python train.py --model="contrastive image-text model" --dataset="single toy objects rendered from many sides on busy backdrops" --train_examples=203450 --image_size=64 --crop_scale_min=0.8 --horizontal_flip=true --tokenizer="char" --vocab_size=27 --loss="softmax" --embed_dim=128 --encoder_arch="mlp_mixer" --encoder_norm="layernorm" --encoder_norm_position="sandwich" --encoder_activation="silu" --encoder_mlp_ratio=4 --encoder_parallel_block=false --encoder_inner_norm=false --encoder_patch_size=[8, 8] --encoder_conv_stem=false --encoder_layers=8 --encoder_width=192 --text_encoder_causal=false --text_encoder_width=256 --text_encoder_layers=6 --text_encoder_norm="layernorm" --text_encoder_norm_position="pre" --text_encoder_activation="reglu" --text_encoder_mlp_ratio=2.67 --text_encoder_head_dim=32 --text_encoder_fused_qkv=true --text_encoder_bias="all" --text_encoder_qk_norm=false --text_encoder_layer_scale_init=0.1 --text_encoder_parallel_block=false --text_encoder_inner_norm=false --text_encoder_positions="learned" --init="kaiming_normal" --residual_init="none" --optimizer="normuon" --muon_scale="match_rms_adamw" --lr=0.0068 --momentum=0.95 --nesterov=true --orthogonalizer="newton_schulz_5" --adamw_lr_other_params=0.0014 --grad_clip=1.0 --ema_decay=0.99 --steps=9500 --batch_size=512 --epochs=23.9 --lr_schedule="linear" --final_lr_fraction=0.05 --warmup_steps=470 --weight_decay=0.07 --adamw_weight_decay_other_params=0.01
Rows from block 3 of the text encoder, named by matrix and row number. Rows with one number belong to one attention dimension. Each number is 128 + 24 x the weight over its row's rms, rounded and kept within 0 to 255. All counts start at 0. Numbers have three digits each. After the name is the row's rms in percent of the matrix's.
# q: attention query, key and value (stacked) (text_encoder.blocks.3.attn.qkv.weight, 768x256, the q third), inputs 86-171
# k: attention query, key and value (stacked) (text_encoder.blocks.3.attn.qkv.weight, 768x256, the k third), inputs 86-171
q.155 096:126160135130143084139136142085095158150119108145076153111104156157145156144141121113062127131134134095139144130123149175132115124115085203167067154101157102092127145111149143128139108096155135177149114138170086121111092145117114149108116105140103125141154120
q.156 101:150089095149101172115166167106143172102142116118146062175122143148127140142123124124131107122126116167100114119158135067157098137130116098156126132161147093159148131118091131090120170144134097136105143115112148111142128156133097130142171125132153140139142174
q.157 099:135093167138110201136159167141153171130118152136120122116151081092161080139109122143126117117122142155078154115095112102144118143106106127128129107147151135124160144095087090125103134170160139113117154053093146155129121154146090089122155117108149116122095116
q.158 102:111117172141148150102160135141129131073092161140139096105129140128135149109142146120110134068141115132132067140135162081123140155136112121117135103130144149139141114131168142135109142136122131123090147107158134144130154130113124159159094149118155167086086155
q.159 096:143079145133130073126156109126135150123149102130090117095110111161115112132097137115125068152131111146163136152117132127132121132137087077121095158112146104138140151152164172085114132103157109190172129113148131135134145118130124152149125112076130143114147153
q.160 089:151145109173120149129098101067110128148126150156109129143095118128169146104160134139068126110077152126128133134160144193124100120088180147113100114105130121171115122117151138127103114157138091104152149142154138164135089095117113087155151117151115164114120098
q.161 077:143164118114122166089146094119113142184138134108129147107132099112194149142088142111073093096154124155097088132133131120114100148117157096137117184143132153157083098133126104126148092067124114135113121162181112140143128126127146100130135130142102132113135095
q.162 089:148133069111131110102099134124138138163155133082128143165109177162126135135109139129118106146112124139119100159148113132115072102156127134134145184159088146167102137108077119090174133101186111130124167127095112157141124119156205121140157102149126078083111146
q.163 092:144113120172168116116145138098097127108054142132134105120124117148154138118137131180125102123092130132126138168146122121115111129165117149137131096153093083154132135137117121151099137150068095172146132156179115126093107140116136109132117114142125133115148159
q.164 092:089097101113086111142183127074105078124132122125118114112134105124158140140143147109110120140116142147189119147134138134109160141142153117139102125121138140106097111135162150136130083143095124120143123170156144083081129109140122124139118119141101110151119083
q.165 085:098103174100119119095151130133127114133102152140137107122128063123142141131129158180128103143165136142143123137123097096105134105128159174141150087156158134147146138143140129110088115148129109147139124150148145093075124138130108129093129129118155120140145108
q.166 100:125108095185098168101186129115094115127129137138132141134130137080135148176145137125102117106127143126132126106123185127121115123138125132150115149163131139143080126140126158183120074126102106093167131129160176145134134126128146122120141123149056136163111089
q.167 088:104123119151189130111155114114130127148084123111119138118123154079130122129137118106176143150078108177139141171109101118123151118111098117143138110115122104152159102104116132113183152121110141119122111083117105144124155138116145109127142112114172150125172159
q.168 088:081087105134139096149134143072140146086138117111172129128108137142139120143163102151120133075104104128160093162157096171134137107106153162089128111157089137169089112146129181118121114165111128122143184127156102114088147126102151122174102137132144173094133141
q.169 086:153182110150139147133087151159119166135142106117135140115142122076148160137084101097105146104122184157083156127129135105116127167145084125105137130125125135105091126149136109121150110104127140104110115132164170150128129119104149127129127115155073151152132096
q.170 085:131095077185108097095145113076135128114079111141153138175125096084112142137101098147112111149134115089134117124150137142171117121135134187113150136112113137147095119138136145176087093124096120069150137155142173157124124083129145118117124149134090128120112145
q.171 083:149090117137135155084115127179173112120150152108097085129122136149149086142085134136136124130107132157073135128123162104121118054127115105137180145126109108098111144163094124151092118122134153164149153116136138138114149173108154141108169136139116131174101116
q.172 100:093139066105091118155162138074147134106128100110150145137117156128113142144130114139091124118094140123165089169161143120137106144156148135132144185165106162145059138118098139121143093102119101101144144148150158123153104089141189125154134088141059128118117116
q.173 067:121099089121176132156113131148127147091114142124113138098150120143074075124128154127129165147108140122111126139134137124077153132103121127145116139155110149155147119105140134119092122138114138162136161111087143156166137138142160163104148149125144118137122132
q.174 088:136099149119168140115130099112077078108104103130098147081123103127125135135129149126112129145100155121188091133151122113101136127098174129191086123105156151133168099089122080120154161142149123128114096117102085128149154115163112118134116064135142112092144133
q.175 091:137083125145145117095160115089123142126092111122158129137134064135182110101125164144142126136140132155118124152160105124132095125108139166140100137118086134179130146143128143160119155150142116122151134117127102134091137147136154095116152166133103123139127122
q.176 079:126131088102134094160158071143151124143129123104176137119127158148111130105109136104117121117099099152123107154154126092139120090141163095085121169153129103160128149095104153060157115144132099127097108074133089067141167129168168149163135132145148135076123157
q.177 086:128147148177197106112091158150171133118141142156123124127129145144130109103118103127133162112183115117078139107132146091116116133154117134098135115129119107104121146156153112156085150099088147154107128158127112142104129192090118133133115158103163117146126125
q.178 079:132108157127124130073123113094177106107118130160140171106114100135179146168138092138096146075112138118126101107122139130116161130136164126131083121139143119121145106141144132087144132108108101165128097129170108131108158086120102153148094125137146116088149141
q.179 078:139117111146135134128141122132157100128115104102145115134122156154146079128148135106132099123095146144125096158074124108145086086153098114131160087091093123164131187130118189115118145181118123145168139108120124117105123121127161142105123134143142129098164140
q.180 082:124136176122127096149172175139125143099160120127136124109149119100115150141129125129076139094163127084145123106138145103109144126153126123163108120155154141060157116145124118132102126069122155132123131150172141102106142133140102138159091129108095119154132122
q.181 084:124112133099127096122188111132090169126133140124123140139118117159138124109127153124121123138146106129176124127141110092109143119152138119194111149154101165159125148115092117083158141126102096187132128125151088112131142128167114173128162126121130088126142137
q.182 080:133107132176126094095159140123077101138116126138097098099113132113092133123117161126115118118120151132180154122085153089161119106129112141152205111146151163113131121112131110128094145163099144137120127136126141125074145154145114167061106123096126129127127104
q.183 090:140093130137180117165113142133151124129105132123118123137128129112119118067090130122146163149140071143108134092148126124135116129110124126104101133119124122127162134135151121141097143126147158153106120104103079117191165155115108102127140159104197158133151125
q.184 080:175137116095160125108076130134127121128111085105142107106126190131152160147085126174146094110103152153102144130125104136111079110120095140086188124132080131097108126139127176119127156128142171145139166117123115143091130133110183145109113151111094146113170131
q.185 078:120169135151174142148122135124120169127159122132109169149103144122131115146145112134125121160142107087153067104128142131150128145144113117162114124102101152170139141109103136108131164103138132156122121105118112164158136129146093158127110146133132120089162174
q.186 086:103130122124140179130075139141153166108185131140097166131095172147108110155100075132127125135135135089139147111103126157116129153086114099147126133136112136141095129151106153149106137159132139128150125104105132095182110123137111167114110148130199116134084119
q.187 090:141165116131152091133129141111133128133101117125134135188095111113122157146154093128098108110116124099135106106136093154117080162085139175091137144142111104134132113124130143104171136086132110137140151132150130145141113057139135125126111136129100147109166151
q.188 088:123192104106141152140072130117136172128164121105139157155139149114134113134123078101121124130101137091124128143134147143140105131157124136133121148193115140120074110128052133139121093149152126103126142113160116156189056107106149117137128137159128149130136135
q.189 089:127138088143080120166133170153083125150146134134161112119167133147167136148134123105149146127118103126103094107150155158138119142117123116137093146141112124100113136116131143117186134135175133168121155130128107137145161134107167083120167162119066115137137087
q.190 088:143095142191171146140117123198082153149114151134109115099128120124109124105070160145128113130140109126102122110120144098126114121105130134122175096088145122110130142119149080150082150168120145150108123124169127097109139154139137144075134116126157150143103095
q.191 098:112125109073111158156159106112164115120132104130173139126137151102139153161113116130170130138100153142120138128165096162142160124122119106153133197132135141117099131164121133104133108119155131086159123097129118120186126106118101143126158124132098112181107130
q.192 114:113162152149130121152103106142115134141149138101124089087130145108132083128135133163117133143144175113174103107101120121173150126086155109140115126109124166161124131137120106142164116122112129124145107085126142091089103135104176111151105143130118126120132170
q.193 092:131099132120145090158134106112154176149127115145136164140125147129122129099148116155113089146157146126159106133121137119112125168156129115157136092133103088168070122119141141106135093104121160162111145127148084136105122120117161141108142143145087128145111090
q.194 107:090115181102103092144123103135153127105091145125108073139170134151111130151109165159092110125105154140127141113117146124122157110107141160171111148146109142164155162152133147117135152103130127099128145136174088052149112115145160143148118107139134115127131154
q.195 107:133116147110168099113114139114060088148133133110146111084149118141119100135126131147097135132152125110111127146120123137173138088149125128096072123138099141115130131113120123167166126117160114132176122135141125138081134163112110112073110115134127114104167163
q.196 104:116118099100090154125089147096120103113112143129086106138122143116114136163074093144119160164136119137086170127134137162136166129145129159153162152118151130128164157100111083118117141160122050195136086128145097097117122107135119139155110120120146108159165145
q.197 104:176124091136124086127136174122123134083129172154105099134143097095133101144126153114147098139123127103158098114098124106121110072137128128124141141136141093096125097122180107129092132127136122127121156132125129162124117151146128101108093119151121098067140192
q.198 108:119132120118121105082111153126085130120109103112152150154139128072097102140128142113130124145152116119099116135137111130120116120136141103122145122111113095164112126082112100135123155103116091144130152157182126099199099130137120150142131110105147103103115126
q.199 107:106148148106121142102122151158150096096149137110139106132102126142120104128140160123086132113092116122092127151098111075128145087106113165166152140113140176143146127131109133121135154145142098088124119139122081090162119134094152091148120112122139117176167127
q.200 101:134124179082100171135113149160138105153103103170132153133160139131114152142116156154119132156133133118099118135164127098088155131174085151153139165143111109151124125108145131141138113110143098117110093152122105121123105132134134115091141139134084134128119055
q.201 113:118118068153145126106123126094124140134145148123111146181130153115114110116132106128147151094147145113118126133109111111163121136142142109123150114135089183140115146106088120146149104086130153109107116093110136144116128141141132127152167109137101112101099143
q.202 108:128093133112160120146118115096133144144113114165152155117088120123142135148102123150117093167130145159117137125184127149139074136163100145136093158127092110096134088110164106114092137143149115155116128138148122098094138130129193108099084138153167116118154119
q.203 102:161143105139103127171106150138133105133170122113106130128137133117111145127098115109131135166082120101122124145097111173124142135164136109122076113092111153133107130123138108140164164104158081133140116129117145105060092114135158119122163097131100104125139130
q.204 100:141151088129110096162117171098116154142135115138144156161089187127125179134112104099097149154097130104122128087134107103096188123169148162152162126140104107154105150111124139097117130110150133154101134182115109137116079148135122140078149110093115104134124084
q.205 101:109128111151163110173136107137099123137082116093146085124122151130147131163118137189065142161137105137170139095132141120137152098136149148131100095187143138122108106111106107150144131144119108138175145083134116082107130117108153154135084134153124108115139125
q.206 098:110123111116148153175143109127144101115124154122125131134145128120081163112114128140099150094111159128104161086119118110123164143142140113123156157144136124128136147154156127173099100135078087098125142131119147117166148143127096119139131116134120119116111131
q.207 110:098083136117078110114094143097111120119161128149085137184127098154117105132118146123136132099102141133085113161121082133118092095185097114138117129138064112151145119144165137145135132090155169148119162126153124123116105145142130105142136125124139151077138124
q.208 099:134108068141121101099154171124102152108108126169130111107147118129104139103156131172111121105117114113128113111099076137122107063117115106125077129126127130132098155162140170129144161129137097087147163154143107146133126147134102139109092121132108138106130166
q.209 114:089129171067096108142116092140129112118121178089116101089122128142112118160093166172134124168158163177113170137121175116132152101141170135163131116160130077099148114113181112109114136159075139149139140129124094102155133135122142139132132152144154129172126114
q.210 110:111111189156121123128102087126140110080161140138099145138191160150147147100193126128145152096133135125153150104095072184124133114114175085127122103080131086129133174133111149124133106094146120169115133113134168164115123134130065146142099147085137147097123135
q.211 107:137096110173137114128141119105138116156116118128145078099142147108113141136117155120103117105087110124136116126124113127139139117139206099151111113084110151132116145117167167152159127149128078106138142134141129070128127125141095139146124117126121119092161189
q.212 099:127112078177116175115139088122165156123139103116123154142100153102129136118142118120127129091124114133114116152146119112129132158096106097106124149136147128186147129097097132098092096144140105042120097107084125125157131133146088120126134124123103146142124084
q.213 089:155133149116149093075098165129119117056118105144073137133168125139154101112111096125158101106149081158120119118149076142148114128135099145082104147079128106102153126163112168120149117097163158101125120130100137175123197147144088140139105123111146134114146154
q.214 105:145124116158158146140118124145128120139130141125160129114126156141127149140140134121113164116135144154102134117170141154140098144110130084069071135111133122101137127113098114116141147161135132142105110078085178165116162154097111102090131133093121158147131123
q.215 105:110130168120142126135094110132179144133100115130143119165140107152136118176155162130134129124141112135135153098137143103118172172174162124154145153088136102106163119147092140142113102102114108200100190087115155136188128128135094127159096146139117123126106116
q.216 116:130140082137102133133093191161145136124148116140107145131159123142136153103114094139140135124110150111112164112155091085122130128144078141095097144113131121096151083160175164155116108126157121149121146148104141150100120130108084109126100131143133157101169106
q.217 096:152172081156156110129149143115149178139130141109124150117097132108167132096136117085152118129111171118160081102131106110167139131097097140136135158118126127123106111121143133110134144129093164081114102183137133121096119130151146113152130141135150093114111134
q.218 104:146131116146080123122097151149107099093085164107115146119136098094111126142098139142157125139114139156127153157165172169100100146095054122133141136150099078149143090107126098136172102141137149107135119127155149134161119108108125117117129120091089192115126158
q.219 119:134095143129137104124159130094160161144108116149127155129123101116153116119120105162123109161150178149135099149126134098126133148107179134134120126158133160110126146184173148097135080138074097088146142123114074115120124109134164122161150109151137152166104155
q.220 108:134126120088114129115126104130126132128174170093129136100139160118137122109107141084111141130176093135147133125095129140154156125131190121110143088127120125114112155117099093127116076153143131166092084086139119095095138126137143144131118146119113068144131091
q.221 105:124112142108102125144132143147162134133131105164111138140143098157143135145155165104122103113109141121112164111102105150074165140154145172173151126081131134119169139135118133118147111133116105142141131124128121137107114127143090102128108112118151121132168137
q.222 097:137143135141115102123103121102094168110152148142116157110116146145153150100113112100066125162102106138115153109128122198101107138130156137126134095107140146118114122119119129147117129134140175165156130133127164117071162136111153133157134117144129129130142153
q.223 109:117137102107145133099109168129135139101134129123126153137097153128102128099089124143128140128135136160129102131092075050121112093104126144129179159123110127173116152126159138109126121100149117093120156156119142145126103142130170133134139105149131131134128107
q.224 106:123118097109163159114143156113142136147191120127148141116142131166130141135148122130137140119132157152113112130106122092135128146151118163170121104144139132099128119127117130123136127120137169140143123113176147113133116145106104073062139101107137118145104151
q.225 104:170114092130128093126138127100117125140171131098123077151126159118128076109109166136143109151137058119158178153131106097111115146085076101134132123112137135139113143141111102132103143110138064120110127106111126132106147116099092143112177117131154179130157151
q.226 111:140129097135115129094130139110119152118188114118183160129138144111122154134147114141126159158135095104141120142118082131123134136112163119075123130120118164115107161115079175135190129091131129139107139115137121129117135150129094132134161108119132122118080133
k.155 103:140139133125115125134131130126114123138178140138109129153130127107187147143108132126136159129119134107101167108119076120125137134118057103097179138111165111146127081136138136127134129170126140151096112117102121148116204081150112151143114159118142120120102116
k.156 102:110098106167120118102121069131099123095095119140128164128108129127122123133147100128130126120154104120128096132115202171124126116138130160114094125127105128137112145107154123139114107120141162120191101139090142132095109099137128143144143114136075101148094126
k.157 103:111118124178147136118152124149137107097113129112154147121115150147116167156120142131117108136110116138161100155154184197117121091127120175116092099145094114123114133129130119116153125099133148160128119138114158125144087127108165109126144112174109118130091119
k.158 116:126091116128088120083119127132132116132162113105138157145145163139109103128135121151143092086122113107186113111126195119100132120172149156102096140148132161155107168119143123168137147132144106159152148163110141129105110163144086125139093059147113143150131145
k.159 102:108133109102159076163177143147111111128122123123131127134122156155122173178123097112146139119152117149143153162124149130128130121106100135137151143144114129153115140100098108157118129101141117114136117141098124118122134142111094136151127127142046138091111127
k.160 092:123129124129106118118146123183150140130166109126178177043083139112109119137116134104125111116137118119114096101180173102125157125112126129114118111109115120112140080156099118150147116104090117166098099126117115139117100120137154130122160123141111102120119141
k.161 085:137140172116122128140151142118139134117130069144150097086154110151120158116094134151130070150154131119105124135148134069103087136129175106167110080104162065131111125125153129163135117115120123145157109191139113123114064131141095114133113152117123116094114154
k.162 095:131122102116082129162141143186154152103141086123137095089135101129147152139122123151103144161127140136117144159167155144111129137171138096103109106080103111106101139157130096093128116062112136109141060117133145111118169130123113113119166113136124180160167115
k.163 094:133158162120095120140156127132143124128113084155102139130139138114132084111132069141128127085162123150103143130146127069142103154107130080124148129107068121102104141106150117129117099111128126107143161100085115132094112144102122066123146131133122120150135091
k.164 099:130106106137137155145158073129120084112129122130100128149167116171107131106147166126159131120148107112123121140134107088143080132131175123145166115084126102164184185147088121174085133126146106138143171119138159121120085159138093144115106156117091113084116121
k.165 092:139126148089117111146079147142110106114124107133133092140135142123140112075120140144133155117142118084107098114138118098131091139078128133147182134128109127095156159102143132167142090157120126129143153096087141111076141127104121140104092131116071136138103123
k.166 103:127123149162132139159189100152160142125150138115144118106143119151085197117139139149148122107138146155122115134120124104140121083132131153153126126165120122139151120130091113120122112148100143122135144128120177125133071113152082171121126080114119120119105117
k.167 092:121124135098071097171072125123141133124124108132101098194120115148105115077112158101076122127122102128140139173095172142109125094126110096135128162146123154140121130145141119092177116140150117146155087167144115127111136139148118126124105106122138078142120165
k.168 089:118079133089111123112147106161128112169137122118118097122154136163114104127109173136116111114124089125156133157136167119170168116162123137150173145145072138110192140142118082147111155125147136146133107136124145090089108171088119141148131128108147126151118134
k.169 091:126123121124137176145163130084167119137111146107169155132118121115088094106145097093114119138170121190118096136130152107125109082129114127162120122153121118150112160125081154103145123174143099136137127119136158134129110109151061091123134115139141132159126137
k.170 093:136116166137143154164194147115127091143142097132104122093138160124106137113128070150131129085165128137111116148125126112084162106093133150140116134115055113133126115080102140107122153168120173092107157119112132154097123110119143101148153071111159165128140116
k.171 096:116140114168129042193112128140138192114107127140139128149150108126127135138158149121119134146123157121088129112147158209134102148110128117119123087119125099109124133125139185139136085091138127087125139133104128116089171113118137106122124132140094160174145073
k.172 110:142078134123154155139197140146156116112150130120146109095137132139122119104115176135142128145180132122116110138154095095132136136151112115145124104099114129165165118142111161156107163128138130118147112112126160105132127122084120127130113124115130169082122138
k.173 082:151131127098164122070114122105153126150108091111159126100115145142130171108144135143111120160125164145128117085102113161144170142085095109127148112121167131126105127131143123097179107129129122159102092134141102130123132060077120095125140134147092159125132108
k.174 092:149159129126104141107104109108123146113146128100138145139107117107115145094136123146114125166126124124120111126119131106122141137115149118094138156088177113134129099146187080119175145117157116181126086167117127168149075125167150119134072167102083074117133145
k.175 093:132143126159114112155105099171099169111137140123127137114111128154108139118112103149118131130131137112105134107146175145102131078100147151122142118137141100082112142122152080125175130110138112164069163126118114157091047116155120128119143121128093095140124123
k.176 089:081097184103155114106142165154132141158155116141095095151156162174123123150070141158153139163105158156105168151124104107092145142164106121131142106124136127158150135107132102184130162062151144173143102143131143077121144161118143123158130135105100139119127133
k.177 099:134153139200109069080122157072116168108125154128120140139153106090145152192145109113143099134096140112089145103117142163125139130106151099109113140126135129084109112135109161131144109159155134109106148126132157121137151117124121101144148122149131136197108116
k.178 080:124148186127147136120175144098118100153178149140106083066137146123100132084133137138115098130162094126117114173133154119104125119155128135116156126134174113131146107129157080133159135158156142113135136107141156114105141138157113129144097141125138129122118090
k.179 081:129148122160122094181072128091169102120111129163112115150136128168108076089128156152129133102121098132118132136149138153129125126167111135090102113097136098159156117165117121078131083140138106127127149117114167156129117103089170108111138116089091133113135110
k.180 087:144129123166131154054145110107135103108122151124167139137170111096138123142150113129151138101134152157146131106144124108162121154116132131175156182153125128142179129105121152158081104148106118106094117139114142099163111138116108157147135110133157135142148168
k.181 088:123099115145103140116106077149133135101143099143117075076153121117102121117126153119136110073127145114115109135079139091140140105132097158126188153105163118147114127159142105150111113104126111116106151104161127118131135136138139128142142159187106110076129147
k.182 086:140110070142145155125111099149155118141140128102145129124152144140106099116204160115139160145119148107154089082125125131132143111140130147109107113163189132125140109157094125135152160063132148080111160129119133117186120125116131155123120093126120093151101131
k.183 112:115142142122120087098091099110095197122111124135123153160142127122122127161110115140128135123084119112127179128127147167111161150116096111109123128154142150128079116131142152155151118105126146146081134179106093130114152166107133135152127097160131090123130162
k.184 086:140140149156153148157085136127099110164121111143146146135123121119166127106151120168102139158127138182131111125161151170163112132123088133115117100154103075087115137142143102145105154109169157113137156154117141129099126154095120101096130150126122112157114125
k.185 090:138134118136112125096102137106131099114156112133122103088156138116135100131113109132121103098156127145168124155109177090167149101099148139118132171109133121115091112154159137107114100153126146110147106140170123089114079121138162126136137100169162148121143135
k.186 089:146130083142158144096166138088159134154131115142115149101153088128136115172166162107113127091161111131176140118090120169143140130131122146101113126109179145174142125160134156115151125127143143121114092140157112145181157127130148120162111139154138146105150076
k.187 098:139121183105123147156137084141168106134136096156146129092142122139089117116101136183127122125162126145142121185172147081145158142125097111128119109106094146142174116139122092112087131157113145112132097112124128134116132132118110126136123089127134143079126160
k.188 098:143107156114092144130173134134150145115132125118142129115132118126087148182121142118128138133126155117134131140139105108119164147161135150109132118084094127140185109133091157129093151167115123140182098147096120123141156122136114108158157130128103187140151129
k.189 095:140127128107147120185122122156107157136114141117141120160136107171119178129118112142138091149094113146151127155146124129156108087141176146117128119082127112122145134134138104087043119117151097149123139146162138097142108146135105174107118144168165106146133149
k.190 098:104118089135166122093119125093127151156108095127142161133135145108152119150125103109144131121114153153109124086128146127131132133054155118151144120156156102102082141121130146157145129104147130127077142163090103143130075127107138120119118122122110110167132122
k.191 090:166093104131115143117140109151141145109157153138136138127133138116127132104100166172145125119130111101144153148138121143128111136126092174137137119133127103134170136143134153144127118168111138120133113136146095115115140121127156124102096155122128136078176133
k.192 111:133144159107168126139108158142113136105119119130135100095146096146168120111116133166147093110106154139112123135108168099132125138132093100120119085108130095133131119108138087115111149114126081169148109136134100140180117122150104158143112118084128115148125162
k.193 092:101177120136155144132107131156114158164108099140153155096125093107175120117156144116135122145128121133068120118170145096125109186141132118142125148126089096144136122130093128152133136118122115140112098162122095151091116145148124123117133134118114150197088132
k.194 099:158116130135138143116157145118120131177146115145126136171140151106171134137125116140144102173111115157105147141092094146115100080122145121084100117179112118121178130120120147112161154187121086118099172114089153165129134135132121128078143144121156117145139137
k.195 101:147097133170138129136146126178148131096117150109115104123134126127103134123068123112077132125137112116152171139156114148112169109096141130139145111093145133173110120108155147131140137141103100152121087083116113086146152142139132177195124104102117105172151131
k.196 099:137124137139081112158116100113149115144110091139127178125142141138120134153127135103142096138083129105146103157094133140141124114123187111100127117158094166081145136133143119132129118145088170115139166092116150121107143130134118163093111125107142148131138089
k.197 109:146144117108102143137169084134168142161132085121167129130114138152142166150090103146125114122077087121107184174160088107110073124097111154146118120104105168158089168124151109142143128134133121129144119112127142131178100158147127120135129096131136140120122073
k.198 108:121128122152148136117115119084112160143085137129124128135128133096110166119139120121154134124128093115162129105078121155147074154077141165132088156139169135131098138132120099161105124151121106134135101110134129120126112127154131125142148119167140132132133123
k.199 108:161100158174106131068186144115107160163130126110131124119150165130090145105118090140142147128113110127124174067128138156147129080108188151116104130145158110136139123112104111156157155138144116142129164114091146103142119145129113160079155147141094113108143112
k.200 101:148117126117135091145113126097112164137132128117129133122136153123165100140133124078144138142163107168110138111099139116132138141130110130144142085148149103095139140117128108143133170148153149106110114113088148145141146184101097086132187149098086115144097155
k.201 112:111128142097148119120134141166105110110095129126058108094137098106125134108113145178143076125128106127103123167110128136145147148136089116137118147073152143165149153140120160122085095092148109136138132152162079126132125117106097153107117085099151132109134117
k.202 108:103107106120104112145148134115140129122138109142119127090125147166148175127090172096157114113119081141165152163171117104141127094112118097122102127097117162094085156114148166138125116091121156136118108117119111135115163108149126144108166158134145110182113082
k.203 101:168139148086103080147121127123109138140103110097136118127103100087140094157105146093146055127130162102116144125120188144137160157140124099147140113102116169158139130123107124140103117122144149097172135136139106075160135165116101121120083141132145176112159114
k.204 098:132130122146143117176108091134119129158109115115089138159138132101155116099075130119141120124141161156053155109138108132112115191116120077155175137135099131156134151109113093126152142125151138102117096127110139144106094140065092082149103122113128138162126152
k.205 101:136128098118124109178152122124120113127108142142101148129182152110147120115090156108111159135095144137147146137106121104096159132078143103106161092138148100113136130092156118121114127155143096110130140092108136136121127165157091167161119132100153121154140125
k.206 100:111115121142076139122119103108134158140160103173116148140170134113092113166149111104132141133104118123138133117136123172107126105115128102085137127130078173089132099084116141078126129149124177065139155087160146137068128148172131131067110109136151103116124149
k.207 095:180114120110121170075159081120166088130179140114114121126132137112152129100123123131132143091135108141156124147137124129122135102094173124119145111076159123130097161101114128147146135118166133123107089152085099104161155130174132118135152095141126130160155130
k.208 099:142088138120124145103142122132116128126168127118113119158123090130106144173115143060106132160169133108166127149123096168100148128147157138120124089123180168161116166154139137102140126170153168109142138155148131090127158153125088092102125142165126122131129114
k.209 112:133123120142074193128093086092114144129129091107120138147178141119127127137123139152134178098121153113109136129161072105148141100082166149115151164141108111143107129170150139143156128136121141132125135093044146143097130096125146135149144101100143129178123129
k.210 101:114144168142167114120098154103151097096099125142167139178111120120126151162119097127120097127127115115144098103115185153109100128132130132105161127145093114142137101148151099102120108125095119104140094132112100079110135119145130097141124126143117114119141145
k.211 110:127148132116146159104146103116136124145118167120151149117108091111133140155125132113104109147081128087139111185118113139137151127132103085117114139144117158142116114104155155106161093147157178114147102151147103099114156155143107142147118134135110122149138105
k.212 100:106116183126104117127142147120116137143160127145143120161139145128114090151162110101130095142134128121142124114114188123114140124117094152092111094109154158107141149135147122133097158124175149128113147140155118084105137144122070090099149164113122124102131152
k.213 097:128088115122151146126138166133132119131114154110136130149066094131115143151125139093080132137120135162196125109144103089119115105119133209140132161143148131123104122178132131135151115133102115114118137132149145126142121059149144093123122149142119112085150113
k.214 107:130129126124105108148106174138123112111110150129128132131130151119099148132141124153137084160107150111179139133164105116160131113139141109132144142129114147125115106113181128128110134084141151117126114114161087115062156111098101141154147132115137143119127167
k.215 109:087195137104150129133134188107105101091130112151118153123142122132120118147144170141116117134102148138148114149099112134122117092132081123117120160181123128102142103100120114102157126130110129098126128140106143159091098152093138118125121113158144138118152151
k.216 114:177102122129096119147117094137167128150181085109147120108102116161129134099119147080096114170112153156161133118178136098108150117135124132138175125122105130074086127136116127143168148097137158098115101154141159134135133117128123078134116115144112129134134113
k.217 092:108105124101134156126116100122152142144158117166131110110102124167189153089109118160119088141109144142117111126149121059120104129168090120117132127130133128111103151100140137089127111086148134156107128139171117177169074093121133128114097185100094136130094083
k.218 095:140120121138123121184084135160108167121127116110158101095134121104146113097173182149119111150092141158122157142123102155144106098098097115136121143157137116092118139158113075174080169151115067087121101140124102150105190130118092134129142129131149135149137151
k.219 110:128130161106116176136148031133150133126135128110124112097117117134142121117136167146113110142138115128109121179145117077123156114135135107127099111089126145128080134111081207112161108105129150145121103155136125145123102089111127118094134139124143117150088116
k.220 106:132119138115128108137116125159084133113019101133140147155120142105139144123124104126141124096079149097075155125154175129126152145112115133126117155132067108164144123144183120146126064110112143111153157082162142151134085142136108139157100087115155142100086142
k.221 095:113133178135124130138150139104109095135134108115170157155126136130137142109104118137098095142119118089119113123133170129120135101116121137136108136147102141145087112111084125105176120150134125138131122113049130088117124123109136104124109145121122126154156099
k.222 089:153131115139145087081132133156124062140129149112166153132093137112129110096118126146068133139152138128153102184147126104167145121151122095177159153158079106147080119148091119168141096147106142124144129154143100118095148076147155109121124131141129153116118127
k.223 101:153110123090135149122160087104115149137138165108100104095161097142121120127138133124136145089142137125111122107125080110155118117111148149135131117122165121142126115136103092156109122137145138128135132141182100129152142126120091124062138125139115137115099127
k.224 091:145115127151138144107127163166121133075135129113109162096105156104120117129097151150159104133134166089140104124127110131118141144137112109116162149121119124126109136127118164100129123107136139151122105171095111095123148143109173150154158113095154145136146124
k.225 102:088147158113114139123090081097133132143089135121135119150079127116129099129104110111102154142109124164090129100128153073133119095150133139166086111141105120091159123140097115147109121164117146115094163109170146148101125153108117140127108109146106090137153151
k.226 108:137116110175152149105105122168139104139162146145096108108108156104105136124144116105145108127114074049128145144102173081151103133124110128111127116139153088120125145088129116135070108125124107138135098141166056168142136137151142124130128137134103108118124132